config = dict(
    arch='jasper',
    norm='groupnorm',
    channel_attention='se',
    kernel_size=9,
    adamw_lr_other_params=0.0025,
)
Rows from block 7, named by matrix and row number. Rows with one number belong to one channel. Each number is 500 + 40 x the weight over its row's rms, rounded and kept within 0 to 999. All counts start at 0. Numbers have three digits each. After the name is the row's rms in percent of the matrix's.
# convs0: first width-9 conv (model.blocks.7.convs.0.weight, 128x128x9, standardized in use), inputs 120-127, a 9 kernel for each
# convs1: second width-9 conv (model.blocks.7.convs.1.weight, 128x128x9, standardized in use, transposed), outputs 120-127, a 9 kernel for each
convs0.38 104:556542487536550469539479499481494394501592440498501444434588456448465545536499539590491538551448537461524521414474501486533465441513495460451568508513481486535535519438505470434458449434506471362546563434514462566498
convs0.39 094:519482505556492528515561502508419511474452502463519431575462522420558514456509425507494479486556464430512493530519448459500524449514491575491503529523541564539473533500501526505530513514506480459520481545475501521553
convs0.40 102:551438486590480535430491510560430479540526470479498474527529495563478594532496503487506528414557455559493500480535534493429525524431588513552484524563517488462501490508419480552526589484488503485417624480514489522559
convs0.41 098:544499536512472535521525529461520490454538597524495529443484457467545525501519535490548560494515549501452496506469545541480504499587507545493515468539493453528503600539493532546547505499512518474510571531517493472522
convs0.42 100:487578551525505477459469443475497535484465432489401499523491479520443500515536442540422471433443531587411533556525576484493540535452575491473475460484453574468516458482509510512555505503504452559544516473508469388469
convs0.43 103:523478499494537511476470550453518521511523510550467525572552503506502501473562517529526493479518468467465502494486419436422558537505458530577526506506519408481511487542500485498473523477470541571364524490528471575474
convs0.44 106:487479506568487407531580468527495519512537408558480508470534501509458587532499531508535486461485495509476545463494481498559617476525485513559426534460530520451563513496452480545449526516538515460539549409474515452565
convs0.45 100:534512495509447479542452513525487470528515593521563504552500435456527464487510486517457551392506519452502554530447500558560439498435508506458543554550474494482487509512522543453465494425510460556529452461475591496511
convs0.46 105:457518423536554526505492487494521505514563539526471489421483445569552466551465502475494529418597578535534491488540448491524431475484568462511458491502476523488432534465481445467513510567540468550475497483436582459468
convs0.47 098:524473442565509425548483533436518533489542492447602531480514520480538543509491404510517481497531555521505421496517483427409522604457531520436525511452516521638528546513515519524585525518426521484534508558478498583444
convs0.48 101:517500486450484516505481480531432418491455565548507557436490478574470528511525425521520532544562529524462557466462518491480523518562553526497499533445497501495486518477526581555443527516494600564557531552447479463537
convs0.49 095:455552516482511491488538438452483498485530597539455445455547476498566643505472522490464540525471491540551506465449513538542486565477461504517512455471493541497561478492493423472543489548505427524440519552508536490523
convs0.50 102:407438445497538487488428579495574549547529529518522477509464519515521521508461527511459526493541425531511548536455493489466464508521475434501553582456572479526529490500521486484549505503593552528556472561482546469482
convs0.51 098:430501483481449516441510471583494497545531479497494482527524514502516516509515525539517498444527476564515535552478557485395444474470602509552538560489567541500486553519493483511540549494460500460471508490578498549474
convs0.52 101:464530490505489463515475492515436589498470543541528530477504465569493541480559547449430566486530474519489509488525567582535466534538409535466465474539547547463534541505459484561556552577528478489441505500444568507536
convs0.53 097:441481481517457489538468463533544495472559504517506550590513549495520517557493470429392471563498585522502458459436534555518553503449482583549563451476457502479500533505410546476449520511524538445476506447555465530584
convs0.54 106:534424580440597337532486498472484559530529572542516478490439506545554493512485554451514452506459562467552559490451559523559472440468532523528529510533472584514587503487511525506505499511525421536465523431584520514517
convs0.55 094:487501493552418491493513492522519507591519474558481527484503506499524542472456438484456553476479538533464453537532506544532480463514495550499486461478498546499502511501525502549466468480476462565476468535463515448514
convs0.56 101:480490480491571384623553380505507488499550570520447477476495502468491550534534535506505444542451489515545573513487468511547488553465497588524579511475505518451581475521445484460493568497539474510485526538422544506435
convs0.57 099:501490562472534461487462514430517554460570566534444531502534595465544554459526479498496553468481544534576536481565466481459515512466439449422541459480536500460524510461491502493485579524538516569544468468535516469556
convs0.58 092:521525489573468495513472483508512498485497513515556542501499421478582522500511506428483437527534552589608585432479457549495549567560564510525530515596493507559483499489508460448482490529537458441541535478528554519503
convs0.59 096:492488503471506563577526426565540503535533536476451502571480502493494471433523525441523503541434535552570475449483488556561528505497529542474499528482518529523487451461501491509505591491513492493529432499477528515492
convs0.60 089:539487431488532479473467598542508540500485474524533518519543585588501486434501435495567532495486455405423523507512537444379444472514450458586479525536508551463511496488513522499527519464470562475447526502479481505493
convs0.61 097:388511454455527531460510460494467511493491508563507518471541469468478495548479573461521511435472481488536515496444525551514483548565540468514492562514537520503463461492443453467435411513482556572529447584455513529401
convs0.62 101:486569491500486494500454422562556580556579462538573531522526538525512531434435476496420543538563468526449543554433555432453528470508511475544549466566478496524513481494513502537538507496540503486500489550462465448480
convs0.63 099:464542553537540522469446500520518524530565538539468529430482524492512526536552471502474443484460518536475532503444573456468474545485591492501493529520494539546541484533499515485496523521484559468477508550455564432511
convs0.64 099:508470505416492483442605500457491499484544541489515447471488524536573444489471543487507549492488538459525542528531480452520487490521440444511515504508486494522475468507533510499548503488464512473535390516486566507434
convs0.65 097:536506515448502463568465569565527465566564577521425454440530485540537493364501466522493510498469572543500512486508481486496576417565514501472518536541499505528481501502441543519549499532513535471473429477502500596505
convs0.66 100:412504528405566557580503501457482492525527543528551417499520569517469516516466485403537482457470512498552507439517473498443503517554520480569471512548516504570572476471507502515438525536513463501481512487549432538472
convs0.67 109:488524481374617482629471523498506530500469492527453500494479470454497496487523455506491497454561578418547531480486480471526472454501524499469489501494522524506497493471548534452494471511470427527520509461590483490521
convs0.68 097:414479516459615431485526514440462473506476537487454501430499597502532533507509450521509500550414515457475467460511502492470569508551461532459551500513503495533429566543463518525481525573473479504527475491514519533546
convs0.69 094:570489537504475504534470500482441429546508524465458504536472486403448414452418479496563531464544503448472448419479532601510506552565554416424505491543516485489501596511505529577600541498502449511513511496483529498432
convs0.70 099:463462520557487460526512441572468527512512467443465535484423474491494501488507455432411485463474465430529432612500455475488514490510471543522494457509452510487481489498476526549525511526453452498544507567463441454532
convs0.71 100:479531463510542428581399525471497487521489545473500472466475542506512525456440538495498396573458497503616422476431440522488444534514493515524532481502493499483431522498556547490543526498524506544484429495478489457499
convs0.72 103:482553368521487467499571444437459486517543483474501567499589528557560517512476478533400537475493538546531531462506467555479496458502532469538468461489453492500516525483499503522524501497494526414492507492459544524517
convs0.73 100:517425540515536531473511576527491512498498434520530584540508532498467487513519468518457514529445515480490462459452460480519542449457516404467538496530505408455486513537556536523478424567571470484455499540520583430493
convs0.74 102:502469595525420522435425482568511486531452551511544509582481506526511513512459507543483496480504544441552499510427562563497507499550440452483512517520539588520454513526510485543513526496541546547472489446518460430544
convs0.75 102:484477498487567489491527519510504470466556438513445527496503491507537452561503505502480506516507516547532513479513530441450411415587524481508497536561467522483503478469477516579512509543528543509546494481457486475539
convs0.76 107:468553529518485532513547453577528471510518515413521487598500507510516574496410443495508533458464552477520462487479513532526481516473509437533479504446464561524536506575477474492541448471474498454471535514435539443487
convs0.77 104:530487470490573546496497465499537520467547560487473464479491485417490463480495530499486495536551467545454505467463511488481507558454522536495492526497482520483516446479554484488495492479484554488491482530458508516526
convs0.78 101:510549459539489452403556523509513488516564515527567409470436497548554506485482486530554502526472425530452493498454547557474517458530545488502509495476517510487524537487491469523508480477486551378537516542443513500433
convs0.79 109:468513484501525429504534557602495482456550508492506482477482486476562517480492546516515502546542482511573492462517529510437427464554590570496450452522536529542501508525530507511527523545565442476564532517451553495390
convs1.38 101:512540536519433470551574509552501565562476543524546444464460509445547515537581567534530550527480466504488451434525513494459499560410374615521551499623557507539516598478503437507442500534422516567479616512454493515547
convs1.39 097:513454500482550542418522428477513480458454447532517521485502540554506464485518511467527511528480474518522534450527434484533516556498476517466521425473540493513563475499521487425491473514507471507410497557429442497478
convs1.40 104:520555401507557447539530522511452461505488573533570515477503507542504459523478505474516460472472526511529541511497466527418573511464482540504472538491472507512506553511532480515514444520556462463491545485467389551473
convs1.41 100:472570499521547545490462604542475441475483549473484542528489473504491551541527475451540515514489513458505554475498507545535545521508539443519488519515538575403505505498507481457508483508554420462477474541531543480490
convs1.42 097:499518502493442515526495464481489482451446522526543546537566491475436463523515517520570558524463544519522514471478533546544460447416506565548524528487485522534552465447486477515568504511525451470506498502541568482527
convs1.43 098:458480473496503532560443493430511550549506486465522533475467483564520445448478533448446486504427509509474524452507525511533466540539542485498489529492483507556480526434598531513446526549497431471433579460464545446431
convs1.44 101:466546450544548476506458460444447466562502566574490503401460488477562511484473524495489470476499521483518502467456572538536486456447453423436441515562514553545504496474441464494475528523531497493478440452485451484565
convs1.45 104:533479471555577576389511497453445428540448489492522545477536459519542552524449559459445484545464487503487451479499531455496533488462459516463454471458411540547571522529479450429438474530458467502437485502453436517506
convs1.46 107:478543522479436511346541610493536523497436532493489545465491525483516507541482507495499494550458560509457532499518476489510541443531442578562511576507487558518507408455485491479516567509614538528512522408451503462420
convs1.47 099:584434539558463503504534498417513517498507508509490503514433511441507505449535551512500529485533461507604542520514555493551519556439452476519459522505526459484549463516415474494556512513504501427398491514506453513430
convs1.48 096:506512490599424481469514506513466533461529468483533489440535496550538564531468505482528582509572511470566552529508520456468458526483507530485543490490570501534522488491500490501500514409440512522427460562492456468496
convs1.49 095:448523467514417531490528560406480455445473549528510510490503415477446452542444483483512530513455523536528521522509477406446496504518463557474537486527500532515529545537428434463439442454546518481507495448485580514511
convs1.50 103:497497550481473513459536473474535553503420444564509519408486512425491462529519527495476507513529489560511523488529513550471514469468437493463457388431491533503495520494482517517487497532461503519514500511433545535465
convs1.51 099:470374497508408492534473561512485478499531487500522541452490487558475502494554478532468500520544471463499497532412467449426492531462470500520571512501510518509498508539469449510511483558515508477429482538510584437514
convs1.52 103:558459461565470475457482518540539503460488551589502508528506570642539529499450484602457512496499498582504546466483459460506547498476408584471569491489438613445522563534500493504526553533534526447504584424494516509531
convs1.53 099:468479522494464534471445495462511492539515424530467500368419512478507454454471421615505510512502554524555486473490466527525487505498579519548495443499494562561564491490556502508559521479484517530434546557528559512490
convs1.54 100:502500527347468482523466529521453495491485505458496446537520492575571470509512542532475527512502528541473536471505410473524468518495502491497425448488475499498509454444444432473510457504498482528507462552418515512536
convs1.55 092:446477491558439485509465476522529512481490477469495466504494554509583534566489447576576565590508459504539463482493474477400522482513512447509490499508490507597585508516481518496481521466507459500466485526589543555490
convs1.56 104:452516588478593493495471552487427421480484489493513478421502433455477471508543496521432466477492461453494518531484576479473457468486515414463448461483481464504555478460490487486464523527508474530541434477491517482511
convs1.57 101:554540477485509452475429560506476487516463444451505549462439465477503475518507342458436416473492497546494513446509510511524551553598501486509425442533513514453456531588531520432491443526539516489536464580490516472560
convs1.58 100:447396488542539572511552486533460464437478497531517567509552529518510513457522538511507499478514484428409435444483519461478531493471484434454468494484542453451494599517532548523486483498454579512520527554533480500518
convs1.59 093:592511449478495471513545508442464513438437434434484475567489483489492450462503469549520498524420482486492480542463489529525536536464502502495528491517539554539569505527441468509534537548541538456513487434497509536556
convs1.60 094:464439441513583553510535560494486454477524492435447468457433532497491503521518431512492426489538435388462496434511505474462454454501472552501517481491515463513464587551529464464489477495468529478492486453462465506488
convs1.61 099:477514556513427537456505435478493547483451582522506558538552499533485479530571471462509503460468593551545582526503488501486513564485548556474539515507550483452534536496532517508509535553476425489504576543508592499489
convs1.62 099:509517510501503510556396498493449529507517470431445480483464542453530459498520472491529509558472541523473540505501514502492449521497511560464580500519483552465496507493514483477506478491500617593559482433580573559449
convs1.63 099:401536484538502510504543499504442527494385352466498497468506479449478436510496534571515495572433518559572459471444517476490509534472487569498476513524456467509479478464507478455441477489530527464466503590481454525548
convs1.64 107:449465398490486535524509523483495431546530518487464492490481530511469479509586558484463497528447506527545571433558536537470437462551493529413457597531516542492467536508443411491498493493458507523536472536501496463499
convs1.65 100:491549517485463522452564465516454477471520548463549485460456510546523547508484502554487530453469510508487524493470519516480505512473489410453527533521560505504546510509487465407426508583540507557424578528524496541585
convs1.66 104:482475463449483471545515555444465467441478500477468499488541420505425522556460596492440504506566488453491502456555559487542486493494444489470449485422461468464519491498550464530463510486564478494435547515449526522511
convs1.67 107:525563591520480418495495474497458458488522512542517539488486508549580445493476535527516444450531496497503503581476507600547476502468450530544480474507531511499493503473438556441530452495464460469477437436508505508488
convs1.68 096:497453532441515510464448485492575493497461487510450511483499447511480509523520439539551447499496482492444503496495472517507450532515568489503503499486467544501519485503508459474402398477475511465419527529474517494488
convs1.69 098:520489578501478503565504445530493499476511501430403491462497520537516564488523454521457499527481477598581470528489542526569496527544519529516484523454471518584500509475467522486439462441441457560562453526450475424592
convs1.70 098:473513483507524441497503480458418499469465527505493525483540524555472489480524552472494441498445516437487599483445505459493509482492470463500582489518519539472597488445508427494523410463461475518512519528474487502428
convs1.71 106:581484426394472513449507516456453536568525548533479482499526547467479529562527528477472485522523507531516493447569609520502472435488506482523468558550468611560481477459494515489474526530536537473483474460528519472486
convs1.72 098:531408522520405483430467490522475507500553445463464559550538535537551507460477468499517491540523456489522519511506542562426532572504447551476466466526490488552531524474439459466483516473500485522519531547408457489509
convs1.73 101:496486548531469515459505512517493458463458515514512531466496576476514447539438524540510551580554574529550489445568503544520544496447499599507490516516521483515528464532497533551487506471465516470508502483516474510461
convs1.74 101:469460515606456448483520478473532574511468440494503544504534405523477501489455532511486477501548460477481574448548470511426554516514534504470485523542497530498545531448489500519446446501519511470485524471543494495480
convs1.75 105:504524493488529511511500489552442497455508506469514500539515448413573532468499437479525533514463507530443583516478518476521493463496530515503462461470475464467448501489479515470483548507574423513521524557555500473456
convs1.76 099:524472456582471530531439491463443554507417506455472512480493552470538460438569438599475531511475494520449469504426473558458522527451487485532499564499459465509465450452532538495528501547455464453417449488500454527490
convs1.77 102:515478580512475452447434503509464462485496518522483505494496492603535446467544519529451463483459506500493524473439503578536583476483486559475548488527565545471495501511454522459525555475473510430455506471448482519491
convs1.78 096:468508452504518506446513587449518496451524467502511466436450511466514462481445440552510480512492456511526516455526518549507487512561478518474551442542542577579608481476473468481508554485483543480463449493441585460480
convs1.79 105:524458512467476550507492546446541489529500488464424514542535534586444462531482502559545512536550543584498568512520498526511474440550542544507514469483481518462526480504479453484486515470533560534473459469483462564442